config.toml
cutout = 0.4
patch_size = [4, 4]
conv_stem = true
width = 512
beta2 = 0.99
beta1 = 0.9
precondition_frequency = 16
max_precond_dim = 1536
batch_size = 384
epochs = 89.8
lr_schedule = "step"
warmup_steps = 570
Rows from block 3 of a small multi-label image tagger, named by matrix and row number. Rows with one number belong to one neuron. Each number is 128 + 32 x the weight over its row's rms, rounded and kept within 0 to 255. All counts start at 0. Numbers have three digits each.
After each neuron's rows are labels from the 100 images, of 14848, where the neuron reaches its largest size: "peak on" is the class under the peak. Only what is clearly more common there than usual is listed. The data: analogue clock faces. In brackets: how many of the 100.
# u: gMLP up (value half) (model.blocks.3.mixer.u.weight, 512x512), inputs 384-511
# v: gMLP up (gate half) (model.blocks.3.mixer.v.weight, 512x512), inputs 384-511
# out: gMLP down (model.blocks.3.mixer.out.weight, 512x512, transposed), outputs 384-511

u.484:118150193077103106160157121114202162142199135161079081151156169113146093136173081075063093094174111124118136142117116184125086125101134047105124200145137207106059193116135115093117106153110146142161165101160109146161093137141126103184125134182129100133079112106111152140115098125104142177161189185120087132144090126095144121133156150080201131116081137089106125148071091086115090146138
v.484:164114101167161096073156159151143149066083168125152116167162117111139082157152145169094162157110133124121128094102143106087167096171169181152087136149148165168116110135140144097108136133140136134109138156138114135101142126140119099137130161109143089101157117105107098157114102080083109145152125099185102137075130124149140167146116086163181146109193113102086118073110138111056082177137
out.484:149131168125149167094128104125094159117108066124161061134123163111097188129063158118144139138150139135132127123121148155157094191085131112139107081097128109161140084169058124171106125132146089105100158141159146133151180069101132130128119119073105081101066133177105198129117134127088045114137125056184093085132150104165092152148126181125129181144079121110108117107086122119184130203160
peak on: backdrop (96)

u.366:134107086129129111090119149125123144110170194118097097141120058107128173109125111057130144118042128185159101106105141083093084132157076115125076135093159171132129101130105108136161177170087201139111115155118169113096109175090152158166122147128131097154151119137134166161126161088088125109135170080141143132154106123116114156143165125134161206130124135112107095142134183074149150133189
v.366:094148133147094101126102140154126126115159157116135100225112073117173132130092115150124104138132171085144172113157141104078144108088110104125135123110035136155119097124135117154132165117143191155138121129116156111147118105145116132090109218162087091191125131156187106101132110074192082116098135134156133174101116174152094120108086082079174138081134158125144075107182136133125126136133
out.366:175141140096109133157121158143122191141168160123088099205077144161081110141188129150080120081117209145141145070103094206157175178072168138146139186089108107144171101135112196179148100105112119116157161109156094168105169099108068125156141130161115139145131107168197092157119113112180137108157138147047079145156141147140166117114115095156122130097103099105154104140059058140170114102151
peak on: backdrop (77)

u.273:189077199126084113135132139135110118148117176167101166076131171177106104151118145119121131173076110120178143138091101200088190066037111129116158133070090168118138129157204107169071138136126050169134111092108135077162098156203134102128151169099105161078095162238187094093107143134117107037118089195139153172123121133135107133093105114115136128115090139112143130107080152109119113158159
v.273:116109106124156078108105066087167090137109091145091119077126124076150146176117112174095105178156123113185138077062078096121068056099094195115104112123143093156137079118104095079154139160119118167173123104126171143085101186134040112136135151150200137116173123156056158145151169170130091111152159120154144100126173138127095106133125129148133150096141129117122113169131146181152199108135
out.273:138089099119103107104142130098152157033123164125086119112119163162111126079104117084146084117141149118078159099154108068150131176200168110134138133163119081171162161100136166166119120047166174128077098080144164117127153108078073091143159124203161082142126168152113146121114107181057111101176073134133075144200103112129145075188150174092143147146195138152155110174116104075124101078126
peak on: case (29)

u.411:182120150177182130143120135111163115106151119172113139135120142157164104120136103144159116142154188130144115108114095071117069073165156153160162136098114144176148118131075051068169121151117159193147107106125140174103087110112137077177147092134117125119108097080148108111166112167122128120148111157129132122155142180120165156153104113131133132142096110160087108196129086053121121125083
v.411:172105129178149158177176121135137155143099131113143112148133200151170127176170169133153071147102131137169125165118115053118106190134140190139105104112136176096109167133192071144184161077125148163148168163098121107094144129143137166154156158114112146143164111129155133195163069108127129098101196115152133148147153109072098155075119105146153216146090152123076126131163114128173193141125
out.411:110160109104109179123152130141096144132126121121066123170129105136102167146129202130125103141128095201103138093095121169165136174158105108119143069142168114121078114140149143091124144052134157085151095158116113146148173125142128227095127161117055153173154158079172165163103089102128109136092158099177111095107170169122155113134088150118172140130084124130157118092132140139154111140106
peak on: face (99)

u.66:134157153098049138116164085113121093057098182175129180137181117187105163107142132139139183154173095143109069122109123147079133155155119127141104091114109198120100121163085116168167171101118131132120089138086180119136163158077081113139077090160206127189151057139114079113105131105128050115136121167170141147159169148135156189126137073136226131116134172118185099156149110053122166102104
v.66:138069118155155127152165125099147144129156095135136163154124082137132153095115150146144131128099090175108172093141110166184117133132056153060135154075112101131130133130126135107108097072142140114096031157109176141150103103113149105184142176150066136084179114151214113124173078149184121106102139041100114077106110105117129173132092085136129183180090161115152134156098148070152099143094
out.66:117112125177147112096146121121117126123117113090157101105076101065145112171085188183121063169134121137118117156120143139083121101139151143121126149135123148143079069110133113167038193136141113165151122142146140078101133095195155118091138096101102105106102178134099123144075161134119208209112112067106096117138090084179043139132120086141113184155120120134128234164036115150138143104128
peak on: backdrop (90)

u.235:137094164161120096121170128069122191187178102126165094141110192081183093127135122148159100137168150084126178124129105124117183168097039157049111170146151143105117107072119144171103070150105057113186108087149121100127116148133094131132099166137109122125134132125158104096152073154102117101160158144143076124163109130145144110115128089072127128122147179142198102097130144149159069138101
v.235:109108163142125141116085179142150134132126151126078131090130221164155146167115153107128141130174125115124130111100121163119102097186160053068125138145137113089145131083090157154162145137141144154131175064147165097132085189207074099202098150134142158044114173152170142144143110145086129117107131064097151151164125109156133093126167126130134063123190106144240129021137099090135192089090
out.235:095172196102139137125113108174038114187083141134060108054159096172143110127128084119064143200074161075098130183126168150158122124116184096174114146078144129140146128097136177118118163100172082115121115161108187091121086116156119093117133139152166129124104114106104178109086192120206107126152070115108130153122199148128156157128164140186126114152134124090141121151130130158103183157128
peak on: face (76)

u.116:122130114118145138135154155170158129087157218112122118096139155101122094136168160099136175103163108108139072102152130112139086133103113117115150138111178111098127121106102135094096178114106150197120170133103135087143151133094135062133118080131125155109098116153153186155078111124092098157149146143099148194099126128098143151108118147116051132182136132100126079136087119152108221104184
v.116:174225149082175104080141105114106141083080106123075079225101155127142171138143147146111143129078177122161109122130109128188125171083122044108093155145159187114125119189117154101145100110152113111119151082142087110081120136178094110125142194095149092132167159126075140090121139079085069136117171120150139104142152117154130084154105128142143149095123061116095131189122131134115150138069
out.116:139142085125195160124142111150100108120074119128156137131139140145169119151132113148132117132166107127119096156120138208115094081082113107129074191142058185129160156119125131121125130117140108150101055101130199163171119102122164170131156119142106095093209095074154118147104143089098122115129131127116162156142148139154112151150147090112160091148151148153118190164100144134162130176147
peak on: backdrop (97)

u.296:091115137178110121120085136077125110128106138084200115126152144167141146040124098160178101135153128179154107079153146115092149159110123078146086123127143134178121110116159117113143130118108163093104136139121116145107147086153095181115120133167102135129130135154153123132160150124155146140127087088137147092179130111177107098156098105134167132183165145127199129147184145163157047127124
v.296:169175150138107083054111094145072123166120134107143117113180121142146092131174114122170124132135153088123116092163111135151126122103162121119095197097131153109079185100143122119183088086147168166102151156133143153130073097119135132130146133128088134096162140101136094211116113129123079168119100186073199134153086155142126121129093128124094127104133091157146127117156083084143107193113
out.296:150103086142129147161199092108133156136092119146093113155130129104091095159154191061103120202143127129149155150055174112096126155153134102209150120185105113089129160143099128160131153142139082089106126102099072109198113129070166126155147116155184159111160081120086096107098119157125077130158068217154105067117131088129125090105173124118186181121086101134127120124125108159135112081166
peak on: hour hand (30)

u.292:147144130140183135115140178156103090149114126114138055133103145111103104147184169101065129109186163127112118099094187071115097108120130157095160151089164113139064191092113185113175180172076149194115169087145083186123152131117135181096129191123120152103147156130117129131139134086097145081145126129118151137066115132128126143150175133060167140100106090077105171154086105156135108106102
v.292:171115065146157103098132097116138084113118180105160103162130106109171139121106114113155120079095068120149150128174169081141169124089166103179131142128091147112137073117094091093205190129133192157101145136122102095166084132128091167190119185143089127161122133195166121145115113106162127110111121122114133056125107098132092116124094125191138134205132140163109136136131097166106157113143
out.292:133130153163147102158095108142163138103139145093098089087100134164176094062156089131137117169134120112091098105069069081100185187119105142141071181094154137060145108115140085120191139092108077149147092112086197102148127218132148117116128113088129127107122146116121106158145140124117151061179098090130149140152166124166141114094114130100051120115094084162142096085159166145084137099166
peak on: backdrop (100)

u.148:159145122110140163103124097073074131132145120138140144089114158165155120111056081177109118144112095098167102156129122135115065115169124082147124106128137064128150153104118137103088119138086127131093126136123155119115155125080147183100118158128168115168118200171095120155124144097165165073158157107086114078066078097141111149072084134111114149073110129114052103120130074128070131167126
v.148:099149121153114090132131102107115143157129153213141193153145090166125142149214151122124133156087139128141129100170125126132160161119061127055079106100087117073131152199131145155093118118141112125193097094173100148095170140135139119165180117117124135114162116142137154103168100116087159112130133118085118133132156128126169101152141170106096141088110058103087101181061037105139103116150
out.148:111164186186092099089152156168111164129122090168104121191106125152153134133068123150125188138138111152108115128158117124116130115119095117120159122069116115160138112146116096160113141065152138130136128094152170099109101123114167088171109108064129135162117113062116074127159075143088084132116052170177129084136125151136109116156106108191165152124165093067165200184162095107111150058168
peak on: backdrop (79)

u.426:113111132147117173197110146092159094090121103123145103162152140137141131155168136181156162115132144144107158149112123213110131165104143186114175145102141156122109146109151123117105152105171113155132097129164108148123153155144110136085152168082147096110190131162171088127163105118149105142169058083146084069111148122141161104177131163130115122119103087070137120099089128116085113080098
v.426:150171094116137131090104102146141187098147138155126104120110164164120101160177140118183086079165079138135132100141152168104131102124236122128122151131098039108138142101203157168115079157151139151143144147127109145136132164106171145091134191145123135128109132155135134086116206041166175097152122130114154156208118093080187144127099114148107137101079145095151135080078162132142082091096
out.426:107109147169128124136139121147089154167102121100126071183122128162153130147065150133069125142130102119153098137127188096090131084166168146151089113096116124218141113112069148104182084120135134097128143100105101141173139140157111102177144093090099081140049130160088134160154070164143128092105067162135111188124128163122105130096185177092112156129146226134151093079102149126150123163162
peak on: case (30)

u.78:161130106122088130179141069125161059121089139209153113107149107169160078138181147184166106120161160154118120056163101119096121159147165122132119125111169110095088127083104120182096068117124118174160174126124096123119111139183134146126095085168136124123112171143085107148106141132183138185147116134136105147121152151113167220111183144106115117179137124154128115143083100093096132132154
v.78:124095153088093178171095197201137095132087111168109104166143126179113152183169074096118109129132169136155127121047186092158097130167161185211146125103170113121098140145107130156053145132144099104059208130156121172138161111132117135100155111133098140146109140173143135169170152182169115100140093112130155128046106121158140153095121114113157076053131121072116159159113111117152138159142
out.78:120153116127165199103084141098146071155136132107122110160151157091131127100139105109142144132095111154153129216148149176167078098163151142177100109179093136166140181145102126089080164137166105098217124123148129144168097099088148163145109176129130156140109153104197187060170094112089122040092076147118125104155107167146114065122153175125190111113128168098148149173115114131167078180129
peak on: backdrop (95)

u.383:137134179077135100150172139117140187129107191108065139119113166173114093089111075155178114103123184136137166122129107135130100144126066146116090160131126109144107114093120128145156034135118107143157179122163163077142182100059095143132096129149128148153164113152170137106120066115141153147138165085142123094076129113091137145174141133126083117163157112097135170127132114132104135164141
v.383:107092083118083111141136142099115133069113123120124122160108160129108087120146116132144108120092138157108132094094150112093145155110160078119211158144168077098088133196107122097160101140062133136119092099124117109122116065148113119136167167195148138142182096150167107126115133165162140126142135099167147080137126195131116139057076106161135097190110128138166116112115092139122098085169
out.383:129129112154151083119105089148084115136141152138116142084109128106130137096109150159075111124092069144043137052146108126111124076102168126218096124143206159139125091144102180118144136154061137083103142120080198119119138121155110133151117126125135182153121122105149144081118102076139046143147193075085057159139106157152108135093129140066142143147059173151133141116086108109122069125128
peak on: face (100)

u.419:146073161145138102119126095073144207148117146137149094145080161144138149127129087084130115128087120104148105129127129129127145136129098181117091127115128127129105080136183166140073093112089168176196195170130131125184103097138152091091136182189091105112084131182118110097108130127140121132090177159168139154122089149135117097100142085146126171187093123108132118117181163152179100155114
v.419:158141111045119151125122122149120096057140189180149191112115065115112164159157103137128133169116181133176118122165117135148147188104082080101131190140125106086111139132122094156147108136107073110190152111192141081085067182140144099108137101145150092162136137168134079137111119148174131108093113155125138140105105083083130094135152126179052104103076085137114108127139139108095108121124
out.419:107154123080152088170120125122166083118126161114114145170083158084158201130059161119139117141130117116145109135102128112148143056109119127095232080129151144129109158106137135093178198150160089154092155115100132121114133097064120109093143116131096146134128104148101135146085160110115128102112120151105114116122182132111122130074111127152113163139090149169079107117129125107111057104152
peak on: hour hand (28)

u.451:113047153139104105134116125095079117152088162129084114116204167123158105154169162161127125137143117128129068122139122164122164087127151143134155106166120135100170111064169167127149090126140103107143120109135141170134104080090123050205143144139112142091102146171143097091231110132127171173145151126098110141187120148109177144164174126117141099198185152083120079186133146111125094107125
v.451:155125156215143147096061109123079170172100151101117136120124129155064098095152092106134114094156069082136089108106116149167149184135154132117095153171125163111163114189164057092165128087125141119144105055137049188114127113121112118124167116201121170118166100183131107152135179115186168151149099140098161172114164103124124080103144132145164115152115126137174117150133125166122141099092
out.451:150114170106105082120096109129076145139097087100165154061164221196144105140150112134113108133157214179108120145075108156129101067150123112176111091090104145113098109162119105113131102101128088097114168143085148126105089133112136162159104168172162118127124171150119142165078157079069069116102099111171117140106190100105155111128161134146119173142097139054183118123138128138112097126217
peak on: hour hand (32)

u.197:147139142073165080155082085114146120120110147106123112135178107096160186143159103106132125137184141187116129042146103151125165116161163146122128123113090152014071136143137127181125098118100122133109160085115128198128166147133148144121069097164146142141155123142085125163088090093180171144095131163126130160124092129143196122130123195180102127139133127115113139158104115169118091143146
v.197:098132148031144124110170150158122145167077135107114164154114143122065137148175084111177143065152110135098110104146127109159115174069127104158157111137154120109128107128091106116078111165144113137155135138127149133124190173138190146086139147088123127133168084164069060117105134078099124150176165117158172132162110141169147145119070132140129083125147187147111154144117129122165145140150
out.197:110119154129056133092109184116113152126157140167143086150150146151116142132091150092146106163136151087110119125137113135143132164127102125124122168132102133169116119117103129073118151136067129221124098160173169173155055155115235121180096160150097122147155163132158157093182142128130073085139102156116060109130175139107122083194128171157151143067100190146132089147146150082152115136099
peak on: backdrop (78)

u.416:128167168115131139108152167065137149172119095114112137117155111062185142096158181124104056110147103115080075112108116166147126161100117161119116121185136141122116160164116097146144168071126143123125150096121123112097151145162164187061193159125034140149114153107149167139125086197063182146152145158145196125147113122101114076117119176118193069125099120144088141183100113077144153131111
v.416:148179082165146082189141091127124197171181123148127087117135132109106124092107115151091116109090067109120173129141129112118089097131146061137115065101151111117131144136141115171146098112115087119150180079160060101095130190145073111149177175129113152130071113146174097149129150114111113118075145125112142192121142113104167119135149138093118144079120130121099048089142091102047113082158
out.416:188153106133134126090126139121169114111173187152140041201099136089068103124143107157124141144103187173187139143119127196110119044094115134080106157147098119162155109148125144114135110111135136205070115183128104124152158111165165182193060119129080134118119138080113130109192143143075170106130157123063142111112127126125118081154115146141067091150087107099102062130128107186139083106116
peak on: backdrop (80)